From a checkpoint of a small class-conditioned spectrogram diffusion model: batches of 256.
Rows from block 10 of a small class-conditioned spectrogram diffusion model, named by matrix and row number. Rows with one number belong to one channel. Each number is 128 + 24 x the weight over its row's rms, rounded and kept within 0 to 255. All counts start at 0. After the name is the row's rms in percent of the matrix's.
After each channel's rows are labels from the 100 clips, of 14848 (inputs lightly noised), where the channel reaches its highest value: "top examples" is what is common among them. Only what is clearly more common there than usual is listed. The data: simulated modem signals in the audio band. In brackets: how many of the 100, against the usual share in percent.
# convs0: first 3x3 conv (model.decb.0.0.convs.0.weight, 96x192x3x3, each kernel summed), inputs 0-191
# convs1: second 3x3 conv (model.decb.0.0.convs.1.weight, 96x96x3x3, transposed, each kernel summed), outputs 0-95

convs0.34 094 [123 119 142 147 118 140 113 109 139 116 134 126 163 196 137 129 131 164 131 155 133 144 155 129 138 109 128 116 138 158 130 164 136 112 135 165 185 100 150 120 147 151 118 135 152 104 142 148 123 126 116 195 113 135 139 138 120 116 140 111 125 126 156 105 128 147 167 131 113 139 170  97 136 131 197 156 123 178 134 145 123 130 136 143 113 148 124 138 129 121 165 144 133 126 136 117 168 141 111 144 124 144 139 119 133 142 112 136 173  89  80  97 135 111 187 145 124 177 127 134  42 142 139 136 123 147 109 157 134 108 144 155 111 141 122 130 109 134  86 130 179 142 120 151 188 146  86 110 117 100 138 115 155 119 103 144  86 124 126 147 115  43 141 144 165 123 161 132 106 163 125 116  98 115 129 115 136 124 126 135 150 144 138  87 121 125  93 135 126 134 146  89]
convs1.34 086 [ 93  91 113 115 108 125 145 162 151 117 135 137 119  99  92 143 138 117 168 131 104 144 134 136 109 160 125 129 150 137 150  61 145 146 140  96 109 135 129 137 143 129 124 165 126 168  83 105 142 107 106 123 135 125  87 147 113 100 122 138 141  69  90  94 128 144 173 101 132 119 121 121 152 135 158 100 167 108 131 130  71 167 155 143 122 125 161  81 130 142 119 163 119 124 103 124]
top examples: burst (96 vs 30.6); strong noise (64 vs 24.8); FM speech (34 vs 6.3)

convs0.66 088 [121 128  99 144 110 144 100 126 129 138 138 156 137 140 113 121 121 143  87 167 116 127 133 114 139 114  81 144 145 141 157 130 168 129 143 138 148  88 143 116 102  88 154  97 128 156 167 157 125 115 126 174 158 143 138 125 149 148 127 139 106 112 124  88  90 121 115 125 121 129 132 143 125 166  91 116 115 115 179 177 144  89 146 124 171  98 120 130 116 132 167  85  96 102 127 113 125 166 119 170 138 132 114 112 141 156 128 132 129 161 143 159  98 129 131 146 130 134 129  95 144 114 125  88 137 109 146 149  87 139 113 150 115 112 105 105 148 129 165 130 113 116 106 101 137  76 136 113 142 180 159 110 158 137 164 185 129 183 120 172 134 144  93 138 152  92 168 102 142 147 189 115 116 109 145 127  97 106  52 116 126 134  93 162 148 124 121 132 129 109 129 148]
convs1.66 077 [133 113 180  90 129 111 144 171 146 136 148  98 124 116 153 120  93 170 114 107 146 120 110 109 128 137 181 123 135 134 155 115 130 174 160 128 103 146 132 123 141  97 140 101 121 119 114 127 153  91 114 124 159 117 107  92 140 128 133 109 133 124 110 125 159 190 111 100 167 141 157 136 110 167 126 182 130 146 152 113  93 131 148 168 123 156 150  80 115 134 175 153 150 144 130 124]
top examples: on-off keying (28 vs 6.2)

convs0.76 090 [131 119 139  81  96 177 122 158 137 100 137 122 128 151 106 109  80 137  85 115 130 165 103  99 110 137 134 156 137 134 133 132 130 155 155 159 115 122 139 132 127 128 120 135 161 120 149 128 122 124 141 160 109 128 156 135 123 131 151 134 111 145 139 155 122 114  99 144 106 118 141 121 141 174 105 117 117  94 109 119 136 137 151 136 111 141 144 163 131 144  91 111 112 112 168  92 121 107  97 135 109  89 117 116 114 178 122 125 164 147 157 145 177 162 115 112 128 191 128 118 128 121 165 136 114 157 151 134 181 179 109 133 137 123 122 116  97  92 143 134  86 161 127 127 120 142 133 157 149 139 184 127 201 129 137 175 142 139 141 144 121 119  81 101 162 168  98 154 116 129 134 179  95  91 143  94 150 139 166 154 113 100 119 153 115 127  94 130 117 136 148  66]
convs1.76 083 [117 104 110  83 141 139 117 139 110 112 179 124  91 122  89 138 159 144 129 147 125 142 135 156 123 116 123 143 101 130 106 113 114 138  73 135  93 142  96 127 136 149 154  98 150 135 155 117  89 101 147 135  93 108 124 147 149 143 100 117  88 171 150 110 155 117 102 149 132 140 136  73  95  74 150 113  87  92 137 149 140 104 123 120 108  87 109 131  83  89 111 115 129 125 147 138]
top examples: burst (96 vs 30.6)

convs0.42 118 [178  82 138 128 170 109 126 146 112  86 141 138 160 121 132 111 178 131 145 166 161 121 137 125 129 161 122 137 117 141 111 141 162 110 144 125 166 156  93 130 155 145 112 113  95 138 137 102 125 106 124  95 125 100 136 131 116 160 142 159 127 170 100 168 224 140 165 138 104 124  93 130 125 130 100 120 165 110  73 133 104 130 120 128 150 130 121 103 134 110 142 139 193 130 140 133 139 108  95 146 110  99 139 136 125 145 124 135 145 103 124  83 118  70 108 140 164 133 110 141 109 144 130  79 113 145  31 135 107 131 154 109 140 140 132 162  95 131 118 127 104 132 100  92 120 146 133 134 137 132 148 168 128 132 140 132  96 119 130 128 136 117  95 133 126 120 193 120 139 141 144 125 116 129 114  71 117 120 140 132 117 127 128  99 148 131 152 130 135 158 110 143]
convs1.42 117 [105 153 105 185  89 136 101 123  95 101 118 117 129 128 131 180 117 112 141 123  69 121 128 119  89 123 124 131 137 131 121 141 124 162  96 121 138  83 134 141 109 157 125 140 112 148 155 129 134 122 171 131 148 161 130 120 145 146 137 132 152 118 146 172 127 132 158 120 138 202  94 182 137  91 164 130  96 113 146 122 159 154 121  93 164 130 120 156 101 101 130 143 155 119 126 143]
top examples: burst (87 vs 30.6); carrier: 1.5 to 2.5 kHz (55 vs 25.2)

convs0.24 120 [147 148 126 143 120  83 140  91 104 114 142 127 151 111  94 105 152 124 134 159 134 164 122 159 108 132 131 148 110 117 118 133 156 118 189 113 117 122 107 115 141 182 138 123 131  80 154 121 108 110 119  87 152 125 103 124 115 118 161 123 122 123  92 132 130 135 107 123 121 105 123 128 119 160 135 131  85 127 120 132 115 100 119 146 132  93 129 108 119 128 144 122 162 116 112 134  98 130 118 212  92 119 105 132 126 141 135 107 147 104  95 139 127 195 151 113  93 141 114 126  98 154 151 163 106 124 135 127 157 123 161 124 207 123 114 142 150 132 131  89 105 140 111 140 129 166 158 176 153 114  93 108  72 133  95 112  97 131 153 104  72 120 132 114 111 138 121 108 127 110  81 107 123 167 112 148 111 120 136 148 132 126 110 143  67 135 135 132 111 122 140  53]
convs1.24 115 [143 102 105  80 134  87 132 126 112 111 101 177 144 121 145 111 152 150 143 138 154 153 111 137 177 108 102  97 115 133 132 145 111 134  94 148 128 138 115 170 126 140 155 113 131 123 121 123 117 125 136 134 120  89 167 148 169 142 163 126 106 116 137 166 158 133 140 158 128  72 122  74 155 108 116 124 145 118 134  74 107  96 109  82 128  97 140  96 156  92  87 126 139 149 118 120]
top examples: burst (63 vs 30.6); carrier: 1.5 to 2.5 kHz (63 vs 25.2); FM speech (36 vs 6.3)

convs0.2 073 [114 157  90 141 111 147 101 112 125 120 133 123 106 124 120 127  67 110 100 143  86 117 120 106 142 116 123 126 137 188 144 122 146 125 140 139 105 131 160 115 158 138 127 132 151  90 100 144 105  98 115 128 143 141  95 107 147 130 128 141  93  56 146 141 122 102 126 153 143  93 135 151 117 118 156 143 142 109 119 124 141 115 115 151 103 101 155 134 102 113 119 145 128 118  98 137 115 129 111 122 110 160 136 136  99 150 101 190 118 128 136 103 106 110 116 139 175 146 166 140 159 169 214 132 139 118 112 122  81  92 117 129 156 157 130 144 122 144 142 116  81  96 179 131 123 120 104 123 184 128 127 148 168 112 115 121 107 124  94 146 134 118 153 111 175 145  94 115 156 145 128 134 117 117 106 120 161 130 156 153 105 105 133 172 148 103  76 162 101 145 149  79]
convs1.2 093 [123  88 115 135 121 107 166 131  92 159 115 153 113 130 122 124  91 129 151 111 131 138 126 135 101 119 140 111 124 130  65 142 128 108  85 102 137 167 165 103 139 126 134 162 120 138 103 137 164  89 139 152 151 101 120 131 132 110 161 129  55  84 142 128 104  94 149 119 138 153  94  88 113  93 158 136 120 139  91 133 113 138  91 108 135 115 166 121 114 136 145 108  82 145  97 133]
top examples: burst (72 vs 30.6); chirp spread spectrum (32 vs 6.1)

convs0.53 107 [114 101 103 126 127 103 131 114 117 188 112  85  95 142 141 102 118 149 119 132 148 125 149  88 129 146 155 144  97 117 111 120 109 131 142  98 173 131 151 150 104  78 105 129 110 139 118 115 137 119 124 102 162 140 161 101 123 166 130  98 128 144  81 103 191 127 198 133 134 139 117 157 153 111 103 132 143 129 169 118 116 121 204 136 159 136 143 143 137  89 133 121 119 100 124 110 108 118 163 127 145 124 150  99 157 103 136  98 118 121 143 123 149 157 134 190 169  70 118 157 156 119 109 156 108 105  96 120 111 105 129 143 178 140 122 150  94 140  96 117 119 138 102 165 103 168 120 109 120 134 144 139 148 142 110 106 153 167 146 150 104 140 139 141 136 135  90 119 133 134 110 126 120 100 115 181 131 172 100 126 146 116 102 156 114 150 112 110 147 110 158 131]
convs1.53 104 [110 116  81 166 139 119  89 118 122 164  91 121 109 128 139 108 124 127 165 145 127 115 109 129 122 110 145 147 114 110 154 105 201 133  76 145 148 139 133 125  98  84  92 135 160  98 145 113 149 164 148  79 137 124 142 131 123 117 123 127 121 142 115 150 139 128 156  94 137 181 152 146 115 124 110 130 118 146 119  81 170 115 157 168 103 132 129 137 172 148 134 137 141 135 152  81]
top examples: fading (76 vs 29.9); 800 baud (56 vs 17.6); frequency hopping (52 vs 6.4)

convs0.58 113 [124 174 131 129 130 125 113  99 144 116 111 125 123 124 121 116 104 149 117 102 117 107 138 116 147 126 142 151 135 150 115 161 102 152 122 150 176 123 156 109 113 184 176  94 107 137 133 131 111 150 114 147 152 129 122 127 147 103 104 130 173 126 114 136 174 125 164 126 124 132 114 106 140 104 114 148 120 171 117 109 122 124 143 123 129 132 144 164 128 142 114 141 106 117 139 137 123 120 137 119 103 118 162  85 120 164 174 157 125 109 151 117 119 116  81 103 111  83 146 131 146 124 109 117 119 148  76  90 133 114 149 118 122 127 139  55 148  81  83  98 144 149 129 136 144 161 122 173 153 113 124 123  98 102  85 142  82 143 126 113 139 101 139 132 154 135 185 140 118 105 148 112 134 187 107 166 127 140  33 128  98 126 165  94 175 128 136 141 121 100 136 129]
convs1.58 137 [ 97  61 111 205  80 107 130 130 150 116 133 102 119 166 129 131 161 122 164 150 122 141 124 133 140 128 116 100 122 131 147 129 164 124 115 115 174 108 128 143 109 104 125 110 145 122  98 164 134 124 132 230 101  99 110 120 154 112 134 105 137 149 125 141 131 136 128 133 110 176 115  81 118 143 142 128 119 107 105 149 163 136 114 132 134 106 134 128 124 142 148 137 125 110 127 145]
top examples: burst (98 vs 30.6); 800 baud (43 vs 17.6)

convs0.77 104 [113  84 113 152 132 124 125 174 126 176 129 124 139 165 157 117  91  96  83 113 107 131 132 171 106 162 130 132 117 110 176 118 137 134 151 137 136 116 149 145 149 131 144 131 152 124 125 155 131 146 119 119 140 133 141 178 136 153 121 114 121 124 108 138  73  93 182 111 112 114 242 142 121  86 104 137 188 173 124 145 107 132 164 136 113 116 133 139 158  94 112 129 126 150 157 141 113 153 142 152 145 139 133 105 157 149 118 147 118 119 106 126 130 161 123 133 124 103 124 107 120 145 164 159 116 132 183 124 124 138 129 117 102 123 101 119 141 126 124 138 136 148  24 140 113 159  91 131 127 136 154 129 152 106 102 122 109 131 135 119 106 120 145 118 149  95 111 147 118 125 142 135 103 124 126 117  95  89 148 124 122 165 136 166 151 112 127 141  99 160 123 135]
convs1.77 102 [136 125 156 102 144 108 154 140 167 123 134 108 154 132 133 130 135 116 138 178 155 113 119 164 179 126 121  99 132  97 182 118 124 133 151 128  91 113 159 121 155 135  99 124  88 163 119 170 109 148 150 113 131 128 111 103 128 117 101 136 141 133  92 113 146 180  82 127 143 138 104  91 151 168 139 109 131 140  94  88 133 112 152 176  97 122 141  82 129 153 103 127  91 139 130 147]
top examples: carrier: 1.5 to 2.5 kHz (78 vs 25.2); FM speech (33 vs 6.3)

convs0.52 087 [ 83 113 126 136 110 125 122  87 140 176 140 146 172 128 135 128 123 109 157 162 167 150 145 142 119 141 141 129 152 119 124 106 108  47  84 122 143 138 125 142  80 138 178 136 129 155 138 141 137 123 102 162 143 143 125 135 110 106 143 162 132 141 165 115 107 146 130 128 119 127 129 120 165 130 139 154 118  98 120  84 122 150 189 120 152 169  80 136 133 141 128 144 107  80 113 135  92 127 102 148 136 146 147 136 170 118 123 159 113 154 117  74 149  76 111 117 146 105 117 111 151 116 119 122 105 103 134 118 145  77 150 144 129 123 113 110 138 155 225 112 106 130 129 129 107 137 128 131 117 110 120  98 140 119 117 103 116 119 113  94 154 119 100 140 124 163 102 127  65 114 146 122 114  86 146 125 116 145 129 149 115 117 123 107 141 145 133  79  99 147 123  86]
convs1.52 095 [150 143 127 149 141 136 145 111 111 105 107 199 153 134 112 111 141 113 140 159 147 130 117 143 110 128  85 100 101 154 105 100 173 123 115 108 145 132 137 144 114 102 150 148  92 103 112 135 112 144 151  97  98 125 120 118 149 124 129  92 130  83 111 125 140 138 129 147 100 155  91 125 141 176 157 111 126 118 163  92 143 105 153 110 169 111 132 124  96 124 154 104  87  51 126 127]
top examples: carrier: 1.5 to 2.5 kHz (78 vs 25.2); 800 baud (59 vs 17.6); chirp spread spectrum (30 vs 6.1)

convs0.49 079 [103 141 194 110 116 175 131 120 145 145 119 119 131 120 156 127 148 146 144 149 117 147 136 106 131 131 123 131 126 117 131 143 133 140 137 127  89 126 155 129  89 106 150 113 112 147 139 137 132 163 122 121  91 105 141 135 140 112 164 132 135 117 155 153 107 155 106 156 135 169 123 148 146 149 158 126 180 125 109 109 159 145 146 128 115 148 141 138 140 145 125 137  75 130 100 150 147 109  96  83 139 139 126 178 144 105 121 138 179 142 145 146 128  71 141 137 153 106 108 133  96 136 149 140 113 164 121 180 191 126 145 111  84 114 111 119 102 120  87 117 171 167 111 106 165 126 150 152 117  86  90  73  98 116 132  93 109  51 148 119 126 102 129 145 107 120 150  65 174 134 127 107 136 128 112 136 182 140 115 134 129 113 156 130 113 116 131 119 138 150 127 163]
convs1.49 112 [132 152 140  93 124 168 173  53 132 112 103 154 134 114 115 146 134 131 122 136 124 131 158 144 145 131  90 112 108 167 153  95 110 115 142  78 135 113 120 183 121 122 102 139 131 130 122 159 113 106  95 177 108 113 160 119 123 148 140 132 110 113 135 140 144 129 154 141 130  81 166 116 137 133 165 117  95  88 143 138 118 114 109 133 119 156 119 118  99 182 132  86 110 163 107 135]
top examples: burst (87 vs 30.6); strong noise (78 vs 24.8); 64-QAM (41 vs 6.1)